config.yaml
model: "multi-label audio tagger"
input: "log_mel"
spec_augment: false
norm: "batchnorm"
drop_path: 0.05
kernel_size: 9
residual_init: "none"
eps: 1e-08
merge_dims: true
epochs: 99.6
final_lr_fraction: 0
weight_decay: 0.5
Rows from block 6 of a small multi-label audio tagger, named by matrix and row number. Rows with one number belong to one channel. Each number is 128 + 24 x the weight over its row's rms, rounded and kept within 0 to 255. All counts start at 0. Numbers have three digits each.
After each channel's rows are labels from the 100 clips, of 14848, where the channel reaches its highest value: "loudest band" is the band of the loudest frequency at the time of the peak. Only what is clearly more common there than usual is listed. The data: synthesised imitations of 52 everyday sounds, one a clip. In brackets: how many of the 100.
# convs1: first pointwise conv (model.blocks.6.convs.1.weight, 192x192x1), inputs 0-191
# convs3: second pointwise conv (model.blocks.6.convs.3.weight, 192x192x1, transposed), outputs 0-191

convs1.83:104155155087164125134107119120125145119102111089124089089180127175104129148131135155108115131139178112115110109162161131107107134081118158168131142084128166167139152075122173139142105143157106132117192126121125123167128133143124162147140129139133135134119144123118103123128124149126125141116132145153145097122162148141100123101113070124180139083113119120170147147129139120199140132109108129162075111089106155138113118165106122149148154123112127146144154153150142116143120123133171120142177160128117144174086130121116099140137149167104174146122129129130142126112121079152115142
convs3.83:140133137112109095169056099099116063116089127105110134115103099093089130127099108122132128129095143148097118167118112131088097131105112125128121097133118102153112118152131091103116136120150095089115128098153112149146113136125091080122096112120149161124067138116145101154067097173137085142100149135101130129133086082117112118107154102108087138152115150133135120119079131088136097117076126144120114137109083079108145130124120102135131144111161092133141105133099152106104102116115120116106142158149112126107153126098142139110076148106117124103131116132104117137125152154141158125
loudest band: 1000 to 2000 Hz (39); 500 to 1000 Hz (35)

convs1.61:107138142148141140149118121173138103083123102135162161144136165134128128182131122186130118155134105153136109133156137152121132144125162172135109184136120115150117139154127109094130162114106102133149130127174140125119143125103080175123160133089144120139118157124154162120177156131144144132109143106112100179113125182134144142180054094129149097142130161152137121169119108144151127137153119133104107135106140111129117130127138096113136132117112122126163162152122128153160166118122101129120104080162154117103118127097152074174177140159129151133101097123088152107102151126113145110
convs3.61:125145148133153093120106148090144146155180060108128102088164139166149128141137176111108163108146104114136131136165084156164140112102072120118151079123139096078082121142111141136165097162144165159118125114152098153180109150134163124133137108142113117130139148155119118144099126125116084111098123104124146098127093164141109127181148146137092144143128122113154106107092153107106131105157153170144117136101169136122120103161146109168136143154146130154130146145114116136122136141104143118185133102107127130077129109114101127123134119096138122094134163149133151099132113148127161134
loudest band: 250 to 500 Hz (39)

convs1.77:160129124168132076146156147137107133078140110134158145154145136136143145151133104099137163132114172104161134110132140118134120113131144137094143113111131185161229123120079110160089093139138143156100133099158125133133120130125112120142094148146008161116136141138152121180141077092124171081116114122131142125127116115148100120140142136121159139142152102129155107141148148150134106114132144158127162090113142115151148109113103160147107151142141129129125133159098154123145121123154132119158103125152157148147166156112106103123116108132125109135122129138119128138135140153159132156
convs3.77:111135103134117193080122134141149158093106188143159152087138142150111150131101126127123116196146147126120111084109085101119120141086116097137134125111145156111094117144151174138144123111123094119170128147102119154117154120139147182107124103132149129130178126128099154130147122127178143125111155126104150126109132107193145089156155133119136115139152109150144149126159104141156180138133069154117159140133133079089085119054136119135104121104143107106123115133138103151137136122149134136126129111155124156102108112137157166097100135137104160140126113128121097131100146143119144133
loudest band: 250 to 500 Hz (40); 500 to 1000 Hz (34)

convs1.190:151142153121114147110112086089157112123194130158147183077143111130107069115118112105116131129150101149138102120116129107115098107123112100147121152144131124136126100108129149124168136130140117101171128102147121125140119114137115127091097124136133070174101112081103160164101123109113124130093165141128114140160131101106107074177182106156133158155103168105121148111123106103130119115147094118165139120124151145101141133135131145120135145138083138128122150116133105156096112117136159111112178153134116149129130151099109113091140089120127100113159194111072095094128122143134143116
convs3.190:138145107149120107163104157085142127145123101119111081116096096142123102159121129134121075130154110088129099105065106131133157111066108157086092109171155109145106096127111113102131138106107116154142140153111118170135122113089082132109111147131138102126133126108126151113123135085136101132096167090089111137106157130129114126164127099091102139137115109106108109110068140152126138145079123164128126121148077116094154077075121113131104094112133119088123095096110136148159084119120120120141138113099096124110140095098103113133136087113152156121141116124100113103134104125140129132
loudest band: 4000 to 8000 Hz (37)

convs1.162:112149115140151128099101131123104109137146089118113106109181110123142120118138138156126142109153081126093084147161151127115138059100167147100105110173152120122109113142131086173134125133072121113131122141092144144128135121128102172122112111099147135133159153100084106112095168126113108150115123141109144136127098173107076130099146124132131185149118142138123157117102133148125142105133134139102122128128123089111125130100147155130117138076189131164112133125093135137159135110099126122095112145097103168129119160140144093191136149154138142129116167107093182111159119139129157171
convs3.162:127092142159118183123129135126093132151174140172111112148205177111148122157106129121140157161095135153149130143169119098128091127153127138139126120122139152120145173108163102167115117128136169141155078129114092148124148116151145074152160139123081109073147172137095103118138140137171143128147137140137129161139144129081180135136112132102134146123122118128151157148100116166130120131105102105150116091125135128143167154146105144166110127146102139160139148144169085100175111126128135153117157131149132145136138104128153122150122137127116162145174136173148158149156138125160114140
loudest band: 4000 to 8000 Hz (37)

convs1.134:131141131129149108161151121112109088113139127121110133155099088148130151105141100102134125117117117110131151109135120113101170119123090137102138086138119133155170143109089151140187065171104145122114103121140136142146151114145074154095110150138148145151123136114125111152089143147154120186095146133133144089132134167098125117129115158154123132120114110111149113090157101128148110155059125146072103134122119106112114127155107121129114129110141105097152143138162102131126142176079128133090126149168133108153141155120134116128150102143139112186126061135106145051117109128124143116
convs3.134:173167141129168118130132083143139146152107144167118130119123148125084117140152162140139146156109164112126144093119141135109161138116131089142154135131151158145134112105128133151140172140138131147123131103101170142146138129183072175045135132136141137116142136120145150122163153160144094182142104106106166141107157164158164143137133135159110113149136080115124150108172134120144146150103115148121127144168164130133117157144151130113123105087148140127116136161146115155125099126152155146084109093142144161126137133151136147172191145150164108124129112132141107166132141175111113088
loudest band: 250 to 500 Hz (43); 1000 to 2000 Hz (35)

convs1.129:135161161128130128111105122118129091137157130104158148174119124202109159151146122118132146092106096104151099117134129154125129097114139141089082189135112153160114148106124140107133140149144126142121140141131108099074090103139104115129132126149115127118140162145124160135148110121095110131085135152103171128142151104166118130122089098092116147096140089155115134145087148103169144172131137096089114075095165135136080122084143135086109158166132122110143139137143143137139104125154089103123122127117155115156141147152145105088168139203159119134124147122110111131111146140142145112
convs3.129:125135125145127132092130157150135155163126115111136091144121140154144129138153145110157153154110164127151148124119119102127121114139148153138130131150140087105092140111139077126127161136075112148131136112150116130154130090122091121119147174168111119083183124109145139125148172122128122120152176127144106149115147153110114158149111129164125177136115108094156114128158096158149109097103148168153120130123162119117095059133106097107187114070142155139086116134112116124132160135150120133094115150078163096112102152123158111109109112166141121145155123134156119150121178074086135125
loudest band: 1000 to 2000 Hz (32); 250 to 500 Hz (27)

convs1.27:131125172138107122163149122130160109146115130124134116113148150127141142152125183111140150093118151163122146147125125166107085081148129151145168136119124127130133135124109131092136098178126118146106130122096136147100148122155129166146142136130138104068135118118130182120161111130155121112058113163101093121128135088163159153121119124099046147120138124140149133113079140134095165114110116111106128133123132112110125123101096145125136121126082133124114096165160114169087145127120118149182141182133141127124182116090145175137146169112129145125141155131109087157091099124133119151
convs3.27:139106128080107115156103136116183127118090109103133125154131095094104121146145118095145164103136133158115071134102126087139110140122119125100143137111121117121140095144132105116126153084120091092121129085118154107117114125146125081100132133120116169110111108126130128129104164120141147111107131119103086155140127136110157133147126085158092107081116138106107132137113104097073137119066137088128139098117083133134095145140142102091087124097140137153096100111102169082141156122146112157102103115146089086170096126130119128110107114138110081135077115154131082163124102128110107141
loudest band: 4000 to 8000 Hz (68)

convs1.168:100109124150130149140120096142108157182133086145156144101120083124108134139103115116161127134142139109088103092131123108161147151157138118093110169134121186168119138112116093102160151137152108136101147114136128130127104169087110150107123149109180137111086118133124139141095111138195131148111112156117131122118099170162113110156127145116137133126159103076119141149112095118116146150136153146076131080146099137129117103144115129120115156105151160115116178085095096146139154124092130120107158108125133130144153163096152104186103125139113146123134163118104156149113175171131128099
convs3.168:128106115117108106159154126087167127161148093097168074130057097138117114122118144148130137123147145140151122126160140176116135166142135108102161156119085109200121137109082109159084106123144124107094101140081108129121132115145120087101112159117094080115165130138176128142147095131155137103100137147127088157136136124120135141128134175106096092096115142124129111130104148102142183105127137153125122125137130127142088123116128107159108163135125108093081125142102119108135151163125120126100158128134138135132111148120125159121132147147137125150187185098136100112149116146154123152
loudest band: 1000 to 2000 Hz (32); 250 to 500 Hz (27)

convs1.172:150135114113119111131100164084116086116146123111160114150111129176135142090164130170090139090133093169071118162097146156135154157091148091092104100159133137129074083113099121168148142125137088100157155098133129127138150160104093086134121098147142134119146120116139111080133107102101084116138090130072163132110170155129111152133098121137134106140138118132110160135106112142130116121130148076098128093149125109163140145147152121105113126140131146127085115122139120132102104118157108111118152155154082127115127094136105116165127162159151121111090126148165109099108133133151133114
convs3.172:072118150125135114091090112110103096114061117152141118103190163162111154157138167109139133112115086174116186120106104144143099121108065117108125113119149109104147153131116181112096076144102093140119109108110122140083138144115094107109092088134135106122154125104103157128121149101141104147094146084134146100154156097172124138135127140141103119133117123109140124111113122126120125111150101153135130115126113146147135100159142095137107128154151097137126111146142094124133174155114105106126138121106108127110160143140097137106088150113148117111105069117123159117098127179148106128
loudest band: 2000 to 4000 Hz (36)

convs1.152:127126118097154141139108133137142133106134117148132123136103159090161125147114133135149125124139114142165112141115129110075097108108119116096123155158118126160144155146117125145097125170139139148114086177126105123110117161140136149170118110124137105155124122137049117119145114122098149097099101097099125136104128106144114098130141127142155101136117147122129119165097153141113122106146110166097134103096133157068156149215142128097120135158142092138134136089142125110164142107128126147154112094047115117154096115119146075164145132097070107107112147160092137128129151121129173125
convs3.152:124096125152102135178093136111117148138181095112128123158109130132095126096118116157111074121138115122097114129121145145107144127091117125113123068122140109102140149175137133127131127147154138101133159111076107080090098122146172136088110167117100119130146091143112124107129124144107138126128108109139131109142084156129104204108090118123155136171111111127143127121133099137171091136174122130107145139113122103067116136094149136105108112124174130098129119146077136152177133127125152094168091123110120166141149188140126109137154107123092137111115116104131111114125162135104161129
loudest band: 2000 to 4000 Hz (34)

convs1.139:141157145186130133105131156117140135141159122126134145116145171162097126153114118158117103135126137172161110145101120117103139145092122142108118123130140143116125130152093165124131152094091138172116135107150133137119110139122118166109111112141133132153131150114164111149140109148159136176136095102117140108135123154130192136162123143103091125145104119119177128104169119112063153113134132116062122127125173108177134162096145096119103132171117123100141141151137152185108157148140117110155073170102128176101165155118117146133178120118144113122119108117123101154101101152114085098
convs3.139:092152107093141126088116065135124110105122110172125117137102132142116175151097134117097173136141073097149151173167166123142105114089147136148122144114095134134112095090116120093121102138116119127139129171135164155123124156168131125115123153137139096138093121138133155125148148126097152131174114140129151104111145112156152092115118154108153098127106108096082093163129154127116112136155088111148150149179094159139111177148096131107119128151109171104090141106133104181094134124139141119124116152086126136108125122144120119159067140116173131111154130162150105133120120158123113120
loudest band: 500 to 1000 Hz (36)

convs1.78:075173139138168142139122143127167140123126107116137121110140146142143099151115094153184131104115118102154133109170089119105060094129139152120127114096147148149107102108131118147155155195119148099135135120165123136103179141119137114147114132112116146138097158109146154131101102151132136135086119108140118155122112111131120144127149092118111117157141105102133187064139136149117119086141092090143116119111121133110157124124148111093139117100128119107119121146103135179128091157101152132103150102196118119137107213127169150083122101132125126104129129106123142153122128131149135139
convs3.78:136095108085126104144088144142123136154117140128159091169117121139090150102136072131079183146108174114160113136132101142125129106112128126164141134135126131169174102068137126105109106083141150130093114132129135131134103170180140133126134151110175130106124156145112171136146086099133117175110150107119165129152153135144109141151171110128135138118158121156152190106178114152166138136154158093121137153111139119138110149093110118137140154128167109128133113144135140134156121113118135148173138149165120154129148133153156184099103142144138123113130130136138114169165115158151097142
loudest band: 500 to 1000 Hz (56); 250 to 500 Hz (27)

convs1.20:110150112119120156159136121112138095165136138125188128122114098144128129172151111171139141120157131144131109136141153113104164136152122140137119109102133169163132089132102150092140137117132139176120099130144092145110128128120114154096140165129122134162098142122103070136102143118138126095079159114106148140169134146125120134109148182152127144131140053123077162125099099141037127129098136131076159114153172103152108128146133115184119116114127096095100149149124153114148129141126163157122125145105123145129142113147134162140158117114132129171122121127085117096101139153140104133
convs3.20:167125123186137112100111156171197093124109116153119120160104087124148148133157153112097090169136076166158136140186103122095103134126125133125152082130141132113110142114190132176147132124130133132125144113118134104139147114129121120130103061134137136161141122064149126114149144144145151104145170136111116096146161141126133139127108136088119089095143098102141128136159134111144133141141173162151122096121152123137087146145175169138142141136133101136139177150106128135124156107132145115134117139155122112148127114131134143153126130115141115143060160148155104167093118139157129142
loudest band: 1000 to 2000 Hz (33)

convs1.177:109152127124147154166115151141109115122126078117122107093127132122140128149142137104165170110120145137092151102103120197102107154110100121088125147118113138114111124133155109087143112142146150128116082101178090124141174086170157162137144114160116121109101175122107111179135093117126124123112122159123101102131145103129136094134163146105133143112159119107141141152149130128164157160121165145148133117153145144143168132144128150172140113080147098133138185135150158103145114122094114157133158144112160119083086114124124128183127152113103176132132176123120131113107140133094155168
convs3.177:138154108140156124116135147115091136133128168150112128088127132142127134159145096160075101168122102119199152137163081115115151153126133107162128128132123159119141131142124096131130099152135152141147084148124100153106122158095128115133142133131093090128156127101150190108136096116108141143148122152108141122164118112132160121123099154081126178134139103109138131143136145147183142137122124099128123124108147144121152095135113123167109153122110138120143147171121105100131145184122171114146131162104098138119189141163165061194114138130142107109151150134107150150118139142177111111
loudest band: 4000 to 8000 Hz (52)

convs1.136:118103153161138142150124164154159180096097154166119098073103108148152138092114104119152134113163088152128148079133141118092085124099117137084126131100127130153128088128083132144148170137097117161095112116140148109112108124151112196119108093139132132134156142110079105149145070140097182152094130104124108118127123120126123158105122126151110135141107110138094175182180114130124152160174141140131123159124165143116105134137127121113118114103156114091132105090132113158130095131093110144113119110126103132111176108155125112116110158135123128120125153125128099122123143144148148162
convs3.136:128103166138143126085130143121127065110161143123164116123128098118146133141161126108120086075104121141143131083080124166121150120119125112110148147131141106102099109154141129141082143095118093088166151090101095116121112163130146101144121109106140140126103118149148119141156118123064128102124108094121162112140080069135129104093119097169129126157084119122136110146144124121139099103125095133126129079151120089131125157124076151102113077105155178136128158119103117135114100100141094130094133125154067135149124109110111101108131149140154100103137124129136139109095122100099107137
loudest band: 4000 to 8000 Hz (34)

convs1.26:084103123187149151148107134110130091164155126159115113139146095077106113132144141113158149135159137117098097139123114135109155099154110117140131140091099173116108125111119086122155131105115126124125083095120145109154130126094111149127135092131116129132133156135155085134113152140153167143096124133116137125124107170153142098117140110118130152149145115074096142119100116146117169132138111062131123132104137142066137114161144103172092177081140132089109183123068136124149128153140106099091142143163135097153141138103173105128133107134116123088143124113092156136098132141098139144
convs3.26:109144090118128143128124126109120151157132066142124141134136128101120133118099110146126121133151151143127101147101115089121119153114080129118100103139095106099126088133154110102134109122136132139075120144119124167074137153151137158168148151117141113134109127105124130092110145101129126130146141129135080121158121157152128136068148133145130153093107144069055067117098123142147127082111150139165152162112100141108130133117135086161120110150149143130099121125138171140124120121123143117112151146156108133145161078147167094117132128074118086089105123109170149127159081179137127142
loudest band: 1000 to 2000 Hz (31)

convs1.99:138172136131100117110067118127135129131158112154162134135111103155140143131119079118057152128102122148124101133172150107133158128109158089142104135110138122142146068126107146137102142112154077137126111140165144171124138142140193109181143124128124101155151118072148111105125144189102163136152141134160175172103134129133142152139130144136144150111131093153123157090088087116159160143152131147122122128088116110101101114123103129128097130086146144155113133121139151138100151131120126118128143124121145134129135185138114109083174124142120087146098119151101148118134154148100122111
convs3.99:092092124128097087140131091142162108148092177134143153146125216130132124141153169125132118172094105159123173139084125144108143111120190126136130117159139133113123140132133120135161108145191155110109139111152132112129110141120161103141112116125190092122136157125048127139144126129172109128132081096122135105112150115107160126126118143133117105105110149130135123125105135130104127123125094128125145096134103115108143108143117178106116135173118166123118111164130102156116101134127077150128138133101114119141171107116090120161147123120142096143167126167140156081119126102109139109
loudest band: 2000 to 4000 Hz (41)

convs1.166:118149125130142111129139137143081127118109167125131162101142123124166076115125047172109095124114114123123132114129116132132133127138115155120111150155132144115127112131097118109146161117145124086103103132144097127093129099096106160110143188149114154090109136143163145108144116145164177144107115147138115093114137121130160134115145134108121123136116132116109115135119167117139146173073121122108178133121084098092145117110096105168178153122118205106151125162149100122109105115106120129158181109145134162146117143119104171133153125102112143151127130116105124125132151150088056137
convs3.166:085090127086157113113093124113109110142091139116098133095114137171134077095098136118142138118081096112123097128107140111056118146094113106112145091091135102117101109123128091105150111107135110119113094095154107084121092112120171123143144128123160130149128145117141116124100153142126119091129098092081122103119150103113140115076117098132140130107117151131127118147112115143112122108109114110113118141089090083075133129119117142101104108140073113179126111119129107090130123120090109123136122134106129128175142145103082163094117096105110105146147123142114146101109094099163174107
loudest band: 1000 to 2000 Hz (30)

convs1.37:173067127124176120106111133163140100137127178145138119175096120125135152198150172134106137129113158128108085087110147109146114130136141096122099161129150166128108087180135117183119105155124142120084146080129134121109115070123116156137137106168146153118123135129119151151140135127114116127119157138098114115110163115149105137117141156150101145148092102132097114125120108130150127103127133165124149119136143133085098147087153145123106137108104132115126146166148153125103137118108094169150091119155154082170118101101146158087127123109107167109160137128096125153100118126162132138
convs3.37:144158109098137110162126123143114081082106147125111158103163143087148145196097089113105121156102145202155137108129134137120100147098135141146170166121134121094127162124123117119157119106145081128120091126123128128114131121106144127134153110117150102110114121101156124130080170120141130176128120096110138151157118176146123138128205150179110110089147146121126139131112133146093129111113159105119145164141124118145146101167115120122138115079123148107100147138118132121142155133144200126118167109120091101129125154104105154152158142129129134108125139141180092130133098110144119149
loudest band: 4000 to 8000 Hz (43); 2000 to 4000 Hz (34)

convs1.34:147103145147152101138148130066097132136129106098093138082144123151093109146142153123152131142157167122127127109117105112145095145138128133124152110141067096109109150117088140093124169132112103142196141132130133112166112172171107134141153147163145142110132126112159140178150097130113102113100106099145145114111104111114088068109108095163176161132089140101133080112139100117094140132138125141141114119095127167133118160120147100104113159103174149152116160136092200134120139112118133121113148148158132157153099139151132124128151156124104104151121104161109141144111128115126138129
convs3.34:103075137099074142149159163119181151123133122094149115109135160101136144137088107166130133118162151143174131143112178173152144116122104139110151143113086169097145129131135128146127133118145122140146140177130117171149142134128165126147158147117128121121129139149130152130140142127120149107136055125148133150125141146135088142072171123140151102149137120166139114119124171163107156180141136126115155141148143149170128144132136140120108092155149145104184130142138129146103161088134145144168175130145097114113101087149132150105161137172163137131107141136130140172137127125161158161
loudest band: 2000 to 4000 Hz (37)

convs1.38:072144153179136135112115119096123136115103120148133136106157136145098112114167096123177130133109165151144078100140085122163120101111125121143129128206136152174129090141124149153119112141128104157173117109153118126128120166102108118138095124106106122148158134132121173138138131125131133106098137157148071127079072102130119120107137129140136090114068117061137172137124115122129164136111168147140100118125127126143128129090139094119166136138164138146142130132140126155133141102099134096110120107167132108113111154099107118113157138153143125139163113120093127126085087161169110116
convs3.38:188120151154145167105137165131151111137088106091146130099111147139124141160128153129120133141116163177111129142136124153118120135152106160108179109124150162179138143118179065132129115121147129171102140142152152104123112080136142118143110093103118112153113149101141109077105164132097105109116157104148140147131131130149118142119155144129112117105150118151124078145126125100124142126126145151110098171165179119143128114145103137158143109160100154110099097069137103093128109092098107113157123131125110155119119081101133096169109148144099153127110136132164113110167144110171144163
loudest band: 2000 to 4000 Hz (37)

convs1.128:109136159161090149120133122097157158161125128139109102141115117117126148152135152134127140106124083138112138150123113164162162108210132092152138155108098173157126128148124161120126141132170075151168131118132192115116137093148145153146093132133152132114090102134151070151100130110115179117145150135127125142130126118130107126166141138156122135107094163101129134092107159100136169125156130127124113085096124114109148109085106107167112081160140148135074125118103119102145159166122126148131132124079142148125144125164082108140130167114137124139086129150112138131093137108121117100
convs3.128:156151059159134075107092117138107113172160115086128138132126140143106135155147131132108140131173112130148131153088138106159106130139112144121150123148073142144158141145149141138106148123092130158130149154146112163140121143175140111130152142146155131152113100142144104156109137101106122139107138171141137107160153134167130140131096149122113132128128106123105157141127119148120121096129185179159178116142148207145156094148140122110152179162107138126109154135086135141139130115106123111184146152141135153138093119155115141152095143140145129146121112104177117163121158140133193125
loudest band: 2000 to 4000 Hz (52)

convs1.186:102098127103148117106109141132141128126173107103112101103075160105142107118133102148162143111120087117120134114148136142137139148129121146139128153071122135169133185087144140181085106092078130141147147212122139135091107134127101123110143096158159114130142134100113079158164122124128136122123124099131123148162141106140126122128086131100122143105133097121123138119113136101129096148103145153157130161172145145158145135152089110157152137150099122105117116075139116093132152150105148119141111098089121174084079104092151125115135129109184119114103145135107104100118113112143139102
convs3.186:148091110118117144135154133106136134114110129107111147136082123123117096138137111115107100177095125117083095110102164134093115094116111109119070130071098144111116126146120105094104174132138135097120131112091121091105094104107144151125135146139127106119115144123130113108199105123095139143152113100116127167156123125124145135113084100113144161095140129136130109161122104134109114102093128170087120114154119091142135129162108119131117151091152070121136091134090120139112090094145167128115141103087136112138166125149096095148112162086131173111164158125095097170135112108146135162
loudest band: 2000 to 4000 Hz (27)

convs1.85:171091163140141108123148161095161081109153141110115118141154119138162122170111095123114127093183122134091147149132109138107086109154140133140164138142103130149135151112107129109116118141110152114113113152098121138137097166163081111104133143126093097110091116109112151138108143195152126100117134133117124145161144134083166146140107143108149094135156117054124108105154115138153053090133104118138138125102140164131147153120134091131160101121110109107118154145091132119108109155128107131128107126092084116137153118123120154186105156168143101104130134151133143088110145163126126114
convs3.85:061132113162133128139176103126128152106140074185160111108131157146134122148094081131141124156131149110135078119161126107110126142119166136139124141133133151153117088113105110100099113143137143147132169146147134126138174126135118144146159114135162117110189128099118101111105109160120110151106146140155129127119158105042136110117118133114136110147173143098104121147127149149127144104126123159146079127115120145132144150083079133117125156144132100141097135158102130168126098082090111133110143147115121155128134117147188071110128079122101144135107126155145155155153124116123143111
loudest band: 250 to 500 Hz (32)